Weights of a small image classifier: moe top_k.
Rows from block 3 of a small image classifier, named by matrix and row number. Rows with one number within an expert belong to one neuron, the router's apart. Each number is 500 + 25 x the weight over its row's rms, rounded and kept within 0 to 999. All counts start at 0. Numbers have three digits each.
Before each expert's rows are labels from the 100 images, of 14848, where the router gives the expert most weight on average: "responds to" is what is common among them. Only what is clearly more common there than usual is listed. The data: rendered made-up planets. In brackets: how many of the 100.
# router: router (model.blocks.3.mlp.router.weight, 16x192, trained with AdamW), inputs 0-95
# gate: expert gate (model.blocks.3.mlp.gate, 16x96x192), inputs 0-95
# up: expert up (model.blocks.3.mlp.up, 16x96x192), inputs 0-95
# down: expert down (model.blocks.3.mlp.down, 16x192x96, transposed), outputs 0-95

# expert 6
responds to: moons: three (67)
router.6:469520539510497544461516515505518446562526520495471535504506469472481458450559506531505474491439494506495519548475483508473476491539506484505498481523497525459500488484508492539539486457509505491560499484500487465498508518474481483506518544497518485476521528501502508499473514530529519493
gate.0:486471527541485507526511496483521504450568505486515504524485450522459516469521508484448550506526483500540471512481498503510484546431478503514514500481535510503515526471470496523499487468481448514530473530517518492504523533514488527467495534486499448511534485492471467499485497492502503481
up.0:512505516487522517557515522515552470451550456474476488457528494483468481507521470499452519491533466530505486491540496510487506565500463526467488492488475486466505547524511468504500475524488508523499489488526548550488506492496467516531488495493466445475515490492454525506483486496528507479
down.0:492512451516480506475510476511483508499480507551476511504470497471501528492553547494479484480510516490491509504518509455522499498496521487480523468526492491483528445483499446469534507503508505470455489469519509495495486512531476475460476482461494496523521523494475467535505489496486509528
gate.1:464526487438490523500510558476445514534522479494509464523492505497517517452474495469526497508493482474526502460472510509495509504502503514512500482447508517488491542511457517468437513511485516509518513538496483522504528495472465463508510505493517527501501502462497494536511496533525528518
up.1:514464485503489490505446510499508487500483526505494525474484509478503547478496537462475511528490477485466496530543551505458485504427523506495525547483530539537486498454481532556486482485496471489521509503487464493554496487461470515485509538514469478519526520489529482481489530502526512489
down.1:529528475486502469487531507550477487488495488520487479502530486531460478487492479480530499521474555480496482510504488532541502541501539512500532474530504537485511502520546493512473517539523498546525481505496540457473518505488498457454513491501518505528469535494560492503490481500501514528
gate.2:520529504499492468493472535476471515475487531523503522507547529500518464501493497501488527530487462501482500470527481504468470531514490474515503479495523481508486513490508501503462460511507485514501511494494480500497514555518482495534507476506539516457492485475513526507490515505476503449
up.2:507514478531518496466500518457485511488501503493482455550502509532503481511546468494540460530501478480520508505481499536476495520524506533529545524467482534506502497478465496504449509552505524494498463496484504479509495509507512549474506494528500524486520508488546528466440515474497480517
down.2:507531487530449525494535513469494457473521538493507495512499473481474475521513455507540536497480513500507445502474511515476488511498497445508479485533504486507523473526500475441502522507494482554499458511531476485527560510495478492493511493520499534507538460531460547468519484503517473508
gate.3:472497468502485516494444469531459556516511506516500478537489485524497470465442483467469513492462493503504524492509467552518524478440480542482563507507515520471534499500501541517496507506508496494500510526490515514502471502483517494503528470516531503508488524478522520465526513460453483474
up.3:451518477524506521495504451541494515500491512502468502506483456507471539448460499499471505516496511484512522491477483476472516481468479508566518527465499493505532497490538525523477485475508512525511491513502486488530499508558489541469497516504515527504464517512496536477530503471485498519
down.3:530468510513462475505475526491474498503487519494493487532507477508507530495507490478489496482514483503523486489513483460483476503490551478477485480469531483485498505436482498484478479449473475530488501508461520565494501467499472490512522540549472503491518417536517496537448487501443527536
gate.4:526517522476457532490498500453467492449512524518503474480539488473445485519555498567525496548491542475506501520491492493536476529526495496518505489492532508525504483503466490488485484489485515534537467478482489526514548474490487521484507502523496499523507473509501533482496502518487522497
up.4:556520475529507473513518497495525479507481486505541485515444454464470519527529515487551522497497499493510531460519521521480540531450526531544492563512499527541465497505520471497462490525491496515494533489500450497492499469461487516462504466487483477505447480518510539496480468525487532474
down.4:478501464513495485493508498513480499452473484524489518517534507534530465445481523545499517524510534501478498505511495482536514537531530516474485449490496488503532517475512519522485557541519523505527523520461538460462499505506499505517485491495540500514494478508512495511522479490499510482
gate.5:536568514487492493503522539501530500485495496510461450499459524490497510554511460503545516515496474509532441453514527515496481522515505531483470480511498502475494544512496509466511512518475512465487483489488485514488478507479507479489482532507475479512496502456498462549490487494444523455
up.5:533493465490497505513536484504510450482510515525534476552467445490483483488525525499483524493510511482484500523500494505489552470478496474527528549479467540509503501495478442501467493492467482540505530493516500519470488510505525504491488489470521510500495461511557551508497492512529496516
down.5:518512497446490519498516491461461591515509485508474495502496517535521437505483501468507475511513517494485476493452486492477490504488498482526481509550504528493520506478539511482474500494522521521452522498501521479518468483526480505504542494522485454486487491494472475474454456545500502510
gate.6:498543516513513532537505463498510528499529502517481515483479494540481497484469524473529536512532475508496555508503419477510475491510476468570469533484527492496514484477539518505508459523520506504520494508489522508475460542481502507450486537490462456498507479495495517553563522534497497505
up.6:508462491501518549529514517519466476494491474496527481483569479433512510500476514535482527500528507483497473486471498547478500520510503478505527491501479510513500455476491556494515468499490506467496533544515485508473473479504475513540497504469500499506452456480493475502514515516482508512
down.6:478507479496503491509489499488511519457546521500514453443505529500482518541547509506474498507480461461487491532537515551494520497478473510471496509494477536485509503503516466472499534498492473530490556463484499495504479462497486513489506498506460502485524489507535508494512502488484514512
gate.7:520543509490475509512481467477517505525534522512510530538433484489459494508509493513515503511486457512529507491505502475488504471465505562513531476494503511527485510491487490467452531493496496489490488517521506528498517499520526523462471490468485526533503512509519499483476462500494459490
up.7:498524528490516516493495482503481495508505446489503514476514507528548479468510471429530486499501474500528506481501523468495501461484524502499503495512555516512490484500510502531510490487472505500495491484505498457523525544472485491534494479485474512529490501512526534509484494522477482536
down.7:501487535481513488515428484514525460522516497514529502455503550550515473517510551479457471510510487493470535506463538504521491556540448489496501487516474497464472494529503501516510516516502500499526511533485538503503501508508474483535491544492473510485520482482477509487472506523478496539
gate.8:518501518522519541560533492514513490541518460549480487525501514539523500514509488461556480520483526536497529516487446445509502508523520480490469545501491503480523473534493515532531523458510489515505485527506517490540476477529523500488549509494522480475507505479493486484532474497504486514
up.8:492493541553502518555540521536519489491507470564496496506513508532495506510517498491509496511466514503519541515482459467531471513542487464482496516521465492492524479510524526527516521502541526494487487515495513496514473466525520509503547504473522474490520507471495497469543472499485480487
down.8:491499501464498484520523468491520503472491467504535538496504493502523503448515500450494502505530538470510516491481509458503539466522476535506446513518490518488481501489544499487482501493526479491497515525501510482484488502511491518462525510484524469497511528511508501516495501488523487506
gate.9:498469522453509496530503496482453518483551499501528537524490472501520499518506486519500500511484459496499499476526501514540495507460501455505488444472499485522557529469506512448471520539503519513509508534529502463487501513538491520550484478495499506528485481478546511458497495530502491473
up.9:470556558465495468453500505536487474503511530505507493478544481537498526553446476481522498492535507450525495479534496485495461491559516477487513513492516493469526470501512549516522496489459492503514550522527515482482501487506492492519507464503522490475526494474484484481484486506537557530
down.9:463484483484492472495544489494461540481491528496523469524476501496459510457510542530475432487505520523501501532515506542490471460508523494494483503499480495441497527501504442478519523506509503457477466508485516479521521461536505517485479515482502469514491486489460534481483506507480496485
gate.10:540490485510574516524488533511565488510497472516508509493528510539524484514514489481512517484487481512505529504559511541501509461527498490438539511479512484515456517495512512428520470520473493422472505495488493537503498510485514449534473506452461493507507532484482466464514500523487526462
up.10:478529511485472464475584490539506484477484490455495492483497463454482510468530526485528463503500545477504459478475488507498504501475515501511478548473496525528534523523449522514458510486554498529477544457469490465491473466514500546509494488502538521510478483534519522497508476456475471508
down.10:535493444500500519527480505496512521522502472474506479495508469530534533493457496497485461522486496473496492546531510542509508479440569493515532482507510519527531506458555521457514480513480516481496563512503504473482497474507509503536482528518468513529512527494493487511539479486472488468

# expert 15
responds to: moons: three (97)
router.15:454523520474489532481494495508474437572539520504454499508529478461491467466540514559497474538450513496481487524487508518479489480498528494508508481489529519475509500506484494551529505456521487508553501501480490466485504501470482474471551545484506506470510480499508486453510533540522538471
gate.0:524532538518483449514479476518500528502507485498502498479495522491479514481510445493457511508478498523518480469529474476492527539481499518523409489510450483553501451496489504467506513483511502500506499515480437534444514481492521522500484504535473534482486494473516526530503482503531487477
up.0:489483475483529509504518519518484508474507505482508481505547464493450496530461528527474504499501482498473509496506506484509504515499544486496528503517521510496497549497474483515486508533477450508545533494491533440505524470527520504482490519528503531548541477527487501442545508467487510513
down.0:494485505523519533466490496477455477479495514484503468521502483495516544536488417512495520504518489444525538498477511494510441524555505460474494499523446491443496479518509523502472522499504514503520454513508529444489492501488461533512493451496495511507491532495526535487459507476523486445
gate.1:513496507499535489500475540510518545491498463528500493465486537496496484538524493482507502501532487485547495465509521493450490458496491516507484529483511492485537464484463513456492484477458461483502523458534542469463498439506490516494516480507466513490479524548521480537522525463579501496
up.1:508493447438423497505486527475473517498490481530504489481524497507502540501513490507521499484475500508515501482467535481479473462461522493501508523478492532512500514522503487503504485501490506473479466496495453482579504499485493510507498542523558466447532491505501474517510491562474513569
down.1:489527471497474532524537517512538507527469511526506485496487500505502486489510484499511560471502530505483489472498471515446500516478502504467477495510490534483527475444496540458491516481471518523465503498512486556455513543522473485477475459534511467552508489528472488452522494512518481512
gate.2:489497444498524486499476474479501510497516515541470476501540501518468484484470536469519525517519528568494555488539511522500516503495495484465533498491549523462481498522516509533521531507518447491528494494504510492491509484514470523508439480504490507528484526533503482480476500472490552523
up.2:495533486483504495547487449503524511506493518480514507485490530502469494555506526497502553524503502508453542517559498529529493500523498504485533505453527489413466489545501534545478496495501508491478485501508483472550463504502493509515517506485483487531492498496513516479515514489493512477
down.2:498504496494490485465523538507498487470497458547500506534503521508454528503494499486508479501464531484538471462468491500495512500471477468527483562479501520545466484499451503513502502532474488480493525477505497489451519474496540483481505507504496510507494465520501506506499489514556502476
gate.3:442489532521523511545512460515552472539463500495465507478512515511529563500472513516491463477525480470508526494461481534503506476511500537543502457490509481515563453490517462515485461494522470546506488528535476520519513503483476486519521506517505478497471516491525490480513462456505510536
up.3:486454528490502535542501476465468484547470512486462494490496500503505542464507534536503448483518506508495548500467525505479516517477480570480492481508475471456533510495515505469500511531534534525495500477479492503495515494498496517494491485512516502509464497512505478436480459506461464497
down.3:531601487487535463512508471513486506537445473534518488560509511514504531511483486488505561514528474484498482477480477516486510475453522501512531499525511502490499488501484514485493481507472475522500473492530502491484466481483510505509472475494488518477502462485498507547521505458503479504
gate.4:512525484519501461469477569501507487490483497463549494513484551551520539493460449520519490503509470512511477485427511544476507500476494541457526501511512495484529482483484510471514531561502486525531482534508528480503458466522502514481486456505477484537499504499506458519486489466521517489
up.4:496505471497533494461495527460510545504504502475487516475548506448451510529459472530485471522494523501473496535477508492466500487494553493485531494522486516527479468497499532466541491526473481515516519516554507482523484487484499489486532480510509492481534506523480466517515482466508497518
down.4:495492526512506512545527503512484446519486541538535484514488459508570465492508538498481512516435533538491528506496484508538482518475512510521513466506486496498515494501478513486475505530517516502455499519435519561502461519506524517516507500460490506465519483513485532528496486492479478515
gate.5:518507506452508475498497520504488512505478477478516535539515465500513524490495522475506507548478537483533534522514508499468500482522469498520458518530517508517499481512510554532476514419481503526526520484509519498489510495454451474486517488477461506466518521508518509469516471540487519507
up.5:503519468474498485516476510490482490490494486507491491534491456498520525470501502463498503543503561501497520506495501492480497469522466479543483542518534481491504470502515527538504490454523522539558496473525523494488501495478446477470522486473475502471489500504515504484496459568510515518
down.5:523474541530507476500511522550532506509493498508498484476449467512500542471507538497544535466529505512550493471500527503472498477451500509474489472463465503488478496468490511474525513520536478489485515535487498516498517497514501516542506513519530474506493538507513500524519507506542508495
gate.6:515545502498510447538491530507493510493468511525498475482528521470514525482526485467461529505510513517532469487506500492490539515481522526486481495497446520505454513505529496511499477483458509488462449504516506478489516494478473461515506459537494534517468496510479502472520545518509519505
up.6:499482481507488522475522500456479482508514473492495521511484454519498482506494501531527483484491508468491523502478517504523460469527527496502499487526545508518495497498516514515521524521537515515518543514490488499482479499494513539458505543472520486474527509506521491542477458475511489468
down.6:506507459451563516538489484534504479496504487472466504496549464481507552479514485493453521499484478524485477517484528517492496512506486544464469483539493522482520505532501475547485506508527492476544480484487449449515541520497468508514503513515497479501540473475492512472494515480472522475
gate.7:502520467501516516513507434553512545505510513506496485495477524522491515489484535510488516492480516525539494471494518516520499512447488491516452511526523518487533507495490539465515465467496542507519497484502537493525455487483474509468495495471477524482484515538548463480515486512446491485
up.7:491514470530519513501578449500497499446551509489495503487482526498466508517510508520487518499460534475494476524516478476498491495473513506510489507525518480544520529486496484456522466484493574538507474508479495495518479526488510502429475472490538508483506524477490504475493475495461492500
down.7:483496503478476513447441514527465468501484510454546528497514492504458529497520494497479511487510541490500548484519503472522495503554459499485477474488455458480513539479556502529485549499500513488516505517473454475489488492472521463499495515537494504486525481536481476488535539510514519512
gate.8:494491517468490492525533475488506479496443476468514499481495511468505520549512487522504480522491495501516481486460487435483477519507481515486483538481491501506507547502494536459440491484484494510490522501505515482543501463491548516441509508513515524505550481506532523477507486486506460531
up.8:516508508509548496450491477498480544540517530497502509538507528522492480492483511494516507488476528476505489507513475515511535516515483475492519506520504508501509450531510484458543476489540486495497478508524467519531550554474471475530491513518463520484517536482527472520473493486524524466
down.8:524505552500455510515497447527539464527505523514520502490520495494522457464480507500498524487519525495490494509516499515494478485584515468486512493478505508471498461482477510541494509485545488484473506467531485475522506484545465452530509498508520523476505494532459519466527500543481514513
gate.9:522521469521521494466515513559506473493505485474531512499520504518468531503499529474484520498512520507530502475499510496468494496472496478531475509509540464520484516490480561526473511484488476548517501502492470494452471475492510474474527521479493463524506500518478462513495524499490494457
up.9:493498488513501499475472507510503521528498503481498491563458447490530447480490530476501505493538518506481532475518527503469468454514478442497510516474541512474503464490503510563489481503479469518517486505525503525461554526525488478529559509534482464479494473494511480501523516503503553505
down.9:556495520508496504535509495537501505492508459513560520439477519519501535525560494530455490514493491494500487513475487476508482518483476544542495530472486468485513526531471460488553497511526505499487461510500529486503504490537482495501501494467490503487522508489462511484473476496516475521
gate.10:485506498493513491527538493519487481538521506511500502482484449499523521476524519542486461512512503490466514467487540505493497445493506522516460523543542500506455522509514510527521508523530497505565470534495460471504506505524488515506525500509508485533476479489483536507510531445514463525
up.10:490498492486514488499554505522512476527494519482497490469503494507493526472522500559454459532519511509478497482485534498496491467490522496528467534520537488501487489526515512553477490514526482485551476506529464468492495489533482539496517494495494495517468474484466548522535521436504468500
down.10:495516508492546502522463517515509524511509529516465479513501458495513490459514513518520477517523522463530479455494451508481514505490462529470473487545486460504483527515481483495520490481496525491499505488529494456460510487542499498551538535496516493561550505490505516505497508495500521467

# expert 10
responds to: glowing rim (69); crescent (66); moons: two (54); ocean world (35)
router.10:483520492507455520470512475511506464541512534500494509509515477485498464483536479522481479510449522478457476549513540529474483479550532505493498444492507520461494515516486496550546501487497504511540498514480497458499481524462518469465548540526533510495483526486508493487517550576524498458
gate.0:524485472546514467518506501496525500483477488496536462488477519534506543481474453467504474498496494551472529515471531505518528455464505516504492502503503491513503527450485528472525521505488462486519527487516520542524492481561485530490497484518497526499454520514475464506487451514466484481
up.0:471491493536497460526517497488482508496503504490543473469467473506510554465478509489447438487483487530447519506465497502514479443472464472502489529530542496485470500486515533546523519481540457533481507494554535524552512508509473538503511515543468512524508467481501490495479487492483471492
down.0:500465482465485511485510535509486513499474494498482514483483538494523559489501426506479496529507476486504489450474493498538530512495462560529473502466438506535530495512511476496484486520531502506520487531531476500519487487489534478514539467475485484499522498481535533505528477467492437491
gate.1:500492504526522480515499507502467515513475448504472468499463547490456517493467484566505465522466471472530507497454511543509495497517488510497481493504479538498515454498525500478492485516537531494524492545548433528503517480510463518469509548486532533514502495497562498490508502485544519442
up.1:500523520466507520513525483500528457494519508530488497478449532486495469474533471520501445512478503483493497548486496519464498502477489535456459495542470527496537489504490482518512493435514540471540538504509492514531508503500489492497520517494485516447524484535587526514515477510540555452
down.1:477525471505516502557458512470480527505503495547511508482518527503480496515506484495462465475489508529478450533507510467480465505532510495522485483486536500478536473471502508464509475468434518514528519469521486493543463489526485529524519492524513525505533495508504498528536513482511541518
gate.2:503497499492468521548493484511495512495527490536480501497495482547507478515508477466505542508512512558573501477496511513492496491516524490451440484504496522475518505507531519489509529421488483494538513483496539503497489474505487524521481477568457531440505530513532449499480558497471493489
up.2:485527488488528484452504504484516515499479536467521479494497506469500527479495516516463471506507506458454520529520502513525506524494463514541551496514504520515477474496476496501482490597510497504480489516512464512500520523485513492472470522433525467559471475489501538476531446490524518487
down.2:479534487485506501511545510522545488500508503493480543507474506502496499501525524554441509481483494464483480508467521526482482487507481513511505471507547514561475470487485485510497518488507517530483499487482523506462498487515512522457468439509479499498526523466474528528507508488469532467
gate.3:567562541517468522466508540461534483466444491514465457502467477550485503491499493522489500511497525546542560514514490456505521522524492529514506521481519488468489520477497516522505511503496512493479458504508487493488467518552503495463471480503489503510446505523488503494488447491504505495
up.3:465488507483515545493471518534478537450458478505481475557508472472492477529503512471476484511547536509519504513489473496534502503504521464517473446535449508477524484496452496529499462491537526495493511477511492515506504534544487479448518478496531498527497493533474464436500498499509510483
down.3:480500511509471481495474530449489531505455487486507500550492448507492498505512467464562504457474509482523538514542493487492500438465461506484540527503488487530508515510519524463502490464511472518536523554502520534530502503512490536508523540459495503464534492514492500512470493514516480531
gate.4:506474536497457560485522518495514524471526486523527524504465547479472496501466486490526504513505519546508523517512515506513495521505501494510489466528490472437509532504480514463490487512466482509497533470462501515501570512499448468467480501541488503523520504479484504482481538544486503450
up.4:509497520490468560497467498497510540490521518511495526499451537466491486508486482497502549532536484531524494498501493520526486544463515494497477476537451495493513525515454536442496516533477480513460518457464486558479526483509463461462476489518493476519512502507489504494468536523506507454
down.4:455487524489481515529490488475515504457534521467494495525491480460499475460480568483487481515462490499469486489483521518545508499479518490465514492528494509465510515466511505471471536520487521471483519483499534518491508487498497502518504477541445494524481499501506554482492513510501520498
gate.5:509472547543517453468489522491513495515506516527491480501483513534484481456459469454524501483466529476542481531465465475435509521505517522483535510487524498497486519492485516483489483533484542527500521451491516497513491531490528470525499480484522524533476465513510549495518481492462535447
up.5:558482523530521493500527486530467519471473452465497564465499491462505493519547496529520474473526514506459463476499521472528505489530479473489486513560483502508520489511497492500487496497515457468507464514542525533457528458541497508504474493500469486490518534497496451519497535468493467518
down.5:508511527503451503492483445460495468538538546511496502481492564521466507488482518470479517473464501509483509542500527501489496483495485512496484510496523518450472506466504501514544490468491521481537475498495472462519490501452477489468490471517458520490490508516485515507539549508494512467
gate.6:567491500500489523472525456512475501479527484526481532449520519507524539472495478495501557509504497506459555533509477498508508521506516478473510495506533497481512512464431497498499520510509466538496499478510500551521526489475504481486518501516514518543517486522512534492494465500509501518
up.6:511470502521534495475507467492558482524541509515507535518502493495478523481468533527490484478530524455467549531501482467488505506518469542483504491506484481531449472470521522502483506532513506515467505491547476471479453516513483530521504481484545516490488490495519511507507484464542503502
down.6:470533534439542519543513509482532518520457506481482488555531429509509482481515436536455462512465523538533523485495481489497519512454480454460495481474501492493494476497471565466503532493483511482469494489505512501542473538490471475520475498479501531503509488463490518484477496523531516510
gate.7:521512522497534512535526463506498501508480454504519505510506493476512510500482464482498500515499508505521477494490506500488504525426509531501534506481492481501504535506532525485432550518541519460465483532512482472486501501512532513549517520543519482505468471513468487526507448490488479491
up.7:540486505483525463522490530509536525516465465495494502518486530477509511486490510511570505490535462498512500500494500515515490541461539526505486469531512507491500506498511441463444479508461501427487477484529525473540470479511481504536532482549510472499537505504513529520510502462468512449
down.7:498485508510475519513507523472456492496550513465465498517483508471462484507512431482526503507506515477529506510517502530539474506470488502529532535490490479487492519468460512506500494464475462489465519558483491478495509507524481514517510509523527491423512506512535498477465507510483478456
gate.8:514510459514482499530498501503527473486499495516514487488483489530517504511489464467518526495482478479533484493485515542427473457473507514514482507500486498513515512496506526513486507498523500498465502468461493497523492485515506537485465462489512499480548479563523478530520532516496491521
up.8:498528530553481483510519504498494468466543491500524491512467519558474507504476505506452524490486504506500496502527538513518454497519534523534476535521535487521496496503523516504471475499499481475513488509463456496510494495497485546453511491490485492486456494523507480511488504512481518469
down.8:515466511509536481477449465520522489507496512479521538530502526529508496455486514503514509518495488541469549532487534511554482485521512493503489480514510476491520523487528485513453513577485479488531550465525528489513522444470493472530480500514514505514471493512499510458471471465460501487
gate.9:486478507484528471524505521489509471483531515474528530569514531568487478454485547520506519486507519470478484524471488546515525481562565502486491474488505475512522505506512535503509538532483468490485511497504489492444503471515477498504469467517508500500522482469436460561505509478505497544
up.9:518508527485477505473511503468478501511471454528534483510443490481532495487477452437516505506529506515529523478495516488529485530487460528504511505499499475476482540518508528466500464470454521546490507540486523534498513500492506511526504555461497503511495510523538477506508476504467477447
down.9:510475532534470515478515467520512510510490480517465519481477512484542504497497538509505459459493483492466500519565525506515501473510448472500521527522499532508507496502523488573523526478580520468501468500549514516504510509526463490519524509523491487485516474464462514458538487463496459490
gate.10:472509506526497482496493504503474502493501545476524480517544535474476514499534551541451525497469436534510493494497583522498517541495519506458481494483443509470451488499522453537469481494507547492494460497514485473498484449496529502502501513520498491506495481470509527507525482474521503474
up.10:519507508504487469516540543491511472457488462501499528511474530503547552508524485488544479516532555515468494487486469431514524477554491533473461523509540475533498556495525499453492538520498493517511491536503509522500493548493500490445478507476507507477473504536480470513492517468479471521
down.10:498443456484502490490487511483514512534497548487492514489542479495477519498479498487491506533508470467488515524460505493469514530508487483522492513522492517441520463486474525553561497500522473463513483498512463469522513447458471487524536490505507537544487468493500504485472546507519523476

# expert 5
responds to: moons: three (100); crescent (77)
router.5:458533504500477557478506496511495453543498557492478509491537483443471448479561517515509485515463506480473479539472511484491463490537528483484495471530514515452526486505479480552544508464516529526553512515493517451515482509484483470493536537518500467484505499500501493502497546557541513468
gate.0:476541473486504515549459503505489502534479488526485489528485447507477489434469476522500524504479468530532500491454470493504539478477484531500506483535532501519507474482518539507499521523514503492488516539504516498513497501455502503498471509522455496517473442514527491572476506517517538486
up.0:489469530490514464487531483547514490484519510484524482502522516510535509563495518489461473488522535466528496510521550493520470525508494475502436526477468521429494511517506467538479495478478544495518510503498508473471473498529506516515528489450530493486513542474486509487548505508482438503
down.0:498507518478500483484513484499482468502515456498502488508508507452495456455510500536488455509490491476535503493509521519541503513540520502455524529502466506446473526488517473509525529493498544478474473538544538500501493542526480559503500523457509514472536520505539471537485480452522529470
gate.1:472519495506480554542460543478500522493515470510501504534499480495449491480525436505473508539516486500497505481504515499525549486462490551505511524496486523490493507458513493472513544524511521533521479514522468486466515524531490511534511508478499480492512542497433493512491476465498448506
up.1:465531505536457488493484573496495518496457523532522509524477491513482485472536489505520481496489509480545543471495506459545568477503499490536505483488528515501496495484546485521538543505512500468529510513536483515459496473526475481521490520477502475511511525495488453516506477516512473535
down.1:548533492511481508511515532513471480443517420539524427511527499509529483495493477538479495512554488517503467520466507507515474523518487516481528493531511481445510504504482524495526503507480469477482483475487473498506513518509495522509513519523530536517468498466530492500508497470511508519
gate.2:477479509497492486465478509475515489459489551537510527487506533488491497529489527517521472542486506477482526511485480514548502480523507523499446470483521484542504513495497490476526490499486524497491453472489528504491545447479484473513485492504474552545542481505505560509479516533494496536
up.2:533513505505488514504530496528506500553509482483493509507479450503477506490504479466491561472520516526501489492529515510465495546486500493506547513486486536501474503498502543501454504493510476494494512521488463517524445534505529503496500527520527470504473521497500456489507500495521485456
down.2:470490520492510510507528492474474450490510453505507501494534472521518468523500559545451527496454509520511532542488566522509453452503505483487496456531484509453467478515513516503502508487548473543465496490458516513529475525518506488482483493498479472453530524520516510484501471517483505554
gate.3:512535501534531513566514518534526534513478442518515507495488500488562521483505498575521477505494502481526471502470517529534493505528475477461482509528512504508438509504545499507441494461488510443487483520472414554530487511520496538469515444466466488519487498492551531463494500492490517500
up.3:513482499494457477465504493517460505537481566490497505480515476441473504517467478511516493513531499468483474516454467498504508486480515512540515500476512488536490513478507516490499476492510498518510507494502503453491562490443477521498490553533513515489511534466542521565482517537501551466
down.3:508488512509521521514472497488507499491538464479515505565476534480529486500501486501485469493456478526478514502488541522463461497489507515514473488530523470482511559512488469504579521501515470492524497484482510506526488474554493488531486464485475504537473533514435499471461509489505518472
gate.4:512497475493512455551483515506552499483544458453542486524476503541491478495498502485537475499521492496529494500545510510523489477489507484522481496472500503522472503497518516505491499525456507468471497525516527535516501525509483521522528496448464444490473482441522493519467485498439455522
up.4:492509512485498552466515470478448474527448530534515516480542500474502533492493496519494510511525511529482512516480483499497503502532477490459522516499509482466501488497499481534528516483541461518519503450545489473518482478471502483455486504532524545483517518540497495467536523476527556500
down.4:466456554494514500507543486508532498502473505532493474502480469482481496471484544482499478491479494495440524494455478497545540491519503517488479490522498518513531503479501517534525509534506486524549511534469538467495518513480480460506521522494529515501494508523462497485471490499462513492
gate.5:526512517517442522418469512489511481467482516511517505501489547465510513489503496501549501524476499521503479491529483493528516517507500516483481456522496498461483531541468490477478518509500474504506502489469523501491527489470508477505483508551471514548497543498496565462482528504488481484
up.5:503510504533455519445453514455526499479499510520491522502491561476496496479505517478538500516462512526510502493520455484529510542511483508467485455542511497465493501554465489481461497481477479521515507479467540506509538494457513461496499498549477526551516534469490560442465510490469464474
down.5:477535467497473514534510493498498507485497513475500511478466492506531497470501501494507468501490528521487492534497496497538521524500457571528530480531511502515499521501508539482497522465492522495483514464509504496471492482495452517502495497519492500543503488467509515468487520522487517452
gate.6:432506469485532530538470489464504515498475499505468505456506466534510474485480531498486523501454466548504532489471444513506491478482499512491579477516492516499474499483518558470512523474428501509484517489542492539505495531479512523505437504482493519538517497453503485481447500516493532530
up.6:534494466500489499532520554525512496537491521541480486542523518546475489471539468504552499482538516472519512496510495528504475511542472502484477520507510484489515474502488469508526520508497480484497526511493509532476469513529498500491499482456527470497497496473499467480493498448486488505
down.6:491464513481542519458512511549479563562504471464494565490511526467495511549492487477480462521520525467516489482522550480497483484458521471479465472520474500464498495495521507505527502482475485517539478494510543445509499503522476491543487529497483512497476487465520522503540520542497474500
gate.7:535487529486495487563537542464461475509452482519516521513508527494490488522484496465526522472468493510511480492501513525480522499522537504461497510497468522501519501518500541518524528545509462499505531550510482554515538452458473465529473491532489511443518511537479486506494495484503524509
up.7:459527478464490495498420481527512556472533508493497485503501508467508484481497504544475487524515487516489463489495487491545487507455463538514498498511516506515483509469466484487483481482503513512454499444515502462499486523529505495505520515485493441543464508494504529516502505500499522517
down.7:467517486483544531471488512507526469501472522497472510537469503484531503525500500542469488488519484485518432518487503501497491497516448473478460462527476490519507492520509513519546459494566486467511485508495473487503521538525469460486467571504529486483501490473513490513511521520521488475
gate.8:470489498462512487537463495482515502535520475491490492521489526471519506509505556495526546504488536533478548487552477546469489542504515531474543513511526520467514513465483491516491507500508483520527483513515488580533532486531517492530502492507520497516461477520484480462501507522472530473
up.8:477504497505489497509514522516481477511473473453487516486472495463471487508533513550512528489468544526490527465540500557457473535481511551487537464506531506502540498476500472523513494471508522528527460524495491563523514473546529500517493521520538537505511472493493523453523485511458531510
down.8:507515512516481485512468490518458484513523482502489475495516508526506514533490489488524495525501473525481462510515518513503476488540484565479484492456524480539490523488482466486492507532473466496482474506482449511477515520492504479468501493552476491499502513467481486532463503512500489499
gate.9:468499544475549533511509485528477503498490535496522467456483517469515559547489474526481500524501493520500495511482472474511523516505436534525472521490491493497477464466480523433478516505534498502526438477525475526519515498502465497509441511518477515533471472501510540527481512518522469491
up.9:519473479526486496479469492481513485509497476533529522513489474492482475499497571487545492543511529506508512542540533496468484502490502472507512492527500477486513510537475486546527479513471510529501550486523499484453493521530465493495547486501522514485500504487483437480519483480503535492
down.9:507532531549477477475487517501485461497443531511548495483475538474489490509506505528538514433538471500516449499540511496484469492515511476574507511472493496536516467505479485455464488516500502502486498451487512489526479512498483475479535487467508485505478469504515504490536542521561514513
gate.10:518499488493475467511448516494511491478488509525473511492492482456512558488487492493527526557485503473533516485494468491502498539491498516497464503479501488512490493490501444506496508503471502500509451494485545487498526446476557506492474477472499548493528502519504580523516517478473480507
up.10:503440498472497523507494499484503569489492497501506527499527466476479506483547513529459460540497517490484533468505485519521489525464473490500483513497489475474470491496506453468518492520455492501507504486514525470512532460477529499539492498510500520461504461499562523510520508527477470539
down.10:522499473474482504485500507502506516476474487517516488541526517519458512527474482490534515480478512542537543497462467469505501527518512496527558474513483485541499497464492523483450495509454497468478488503525474518554500515491517507474515543500463537551518481466478485515493528445434483524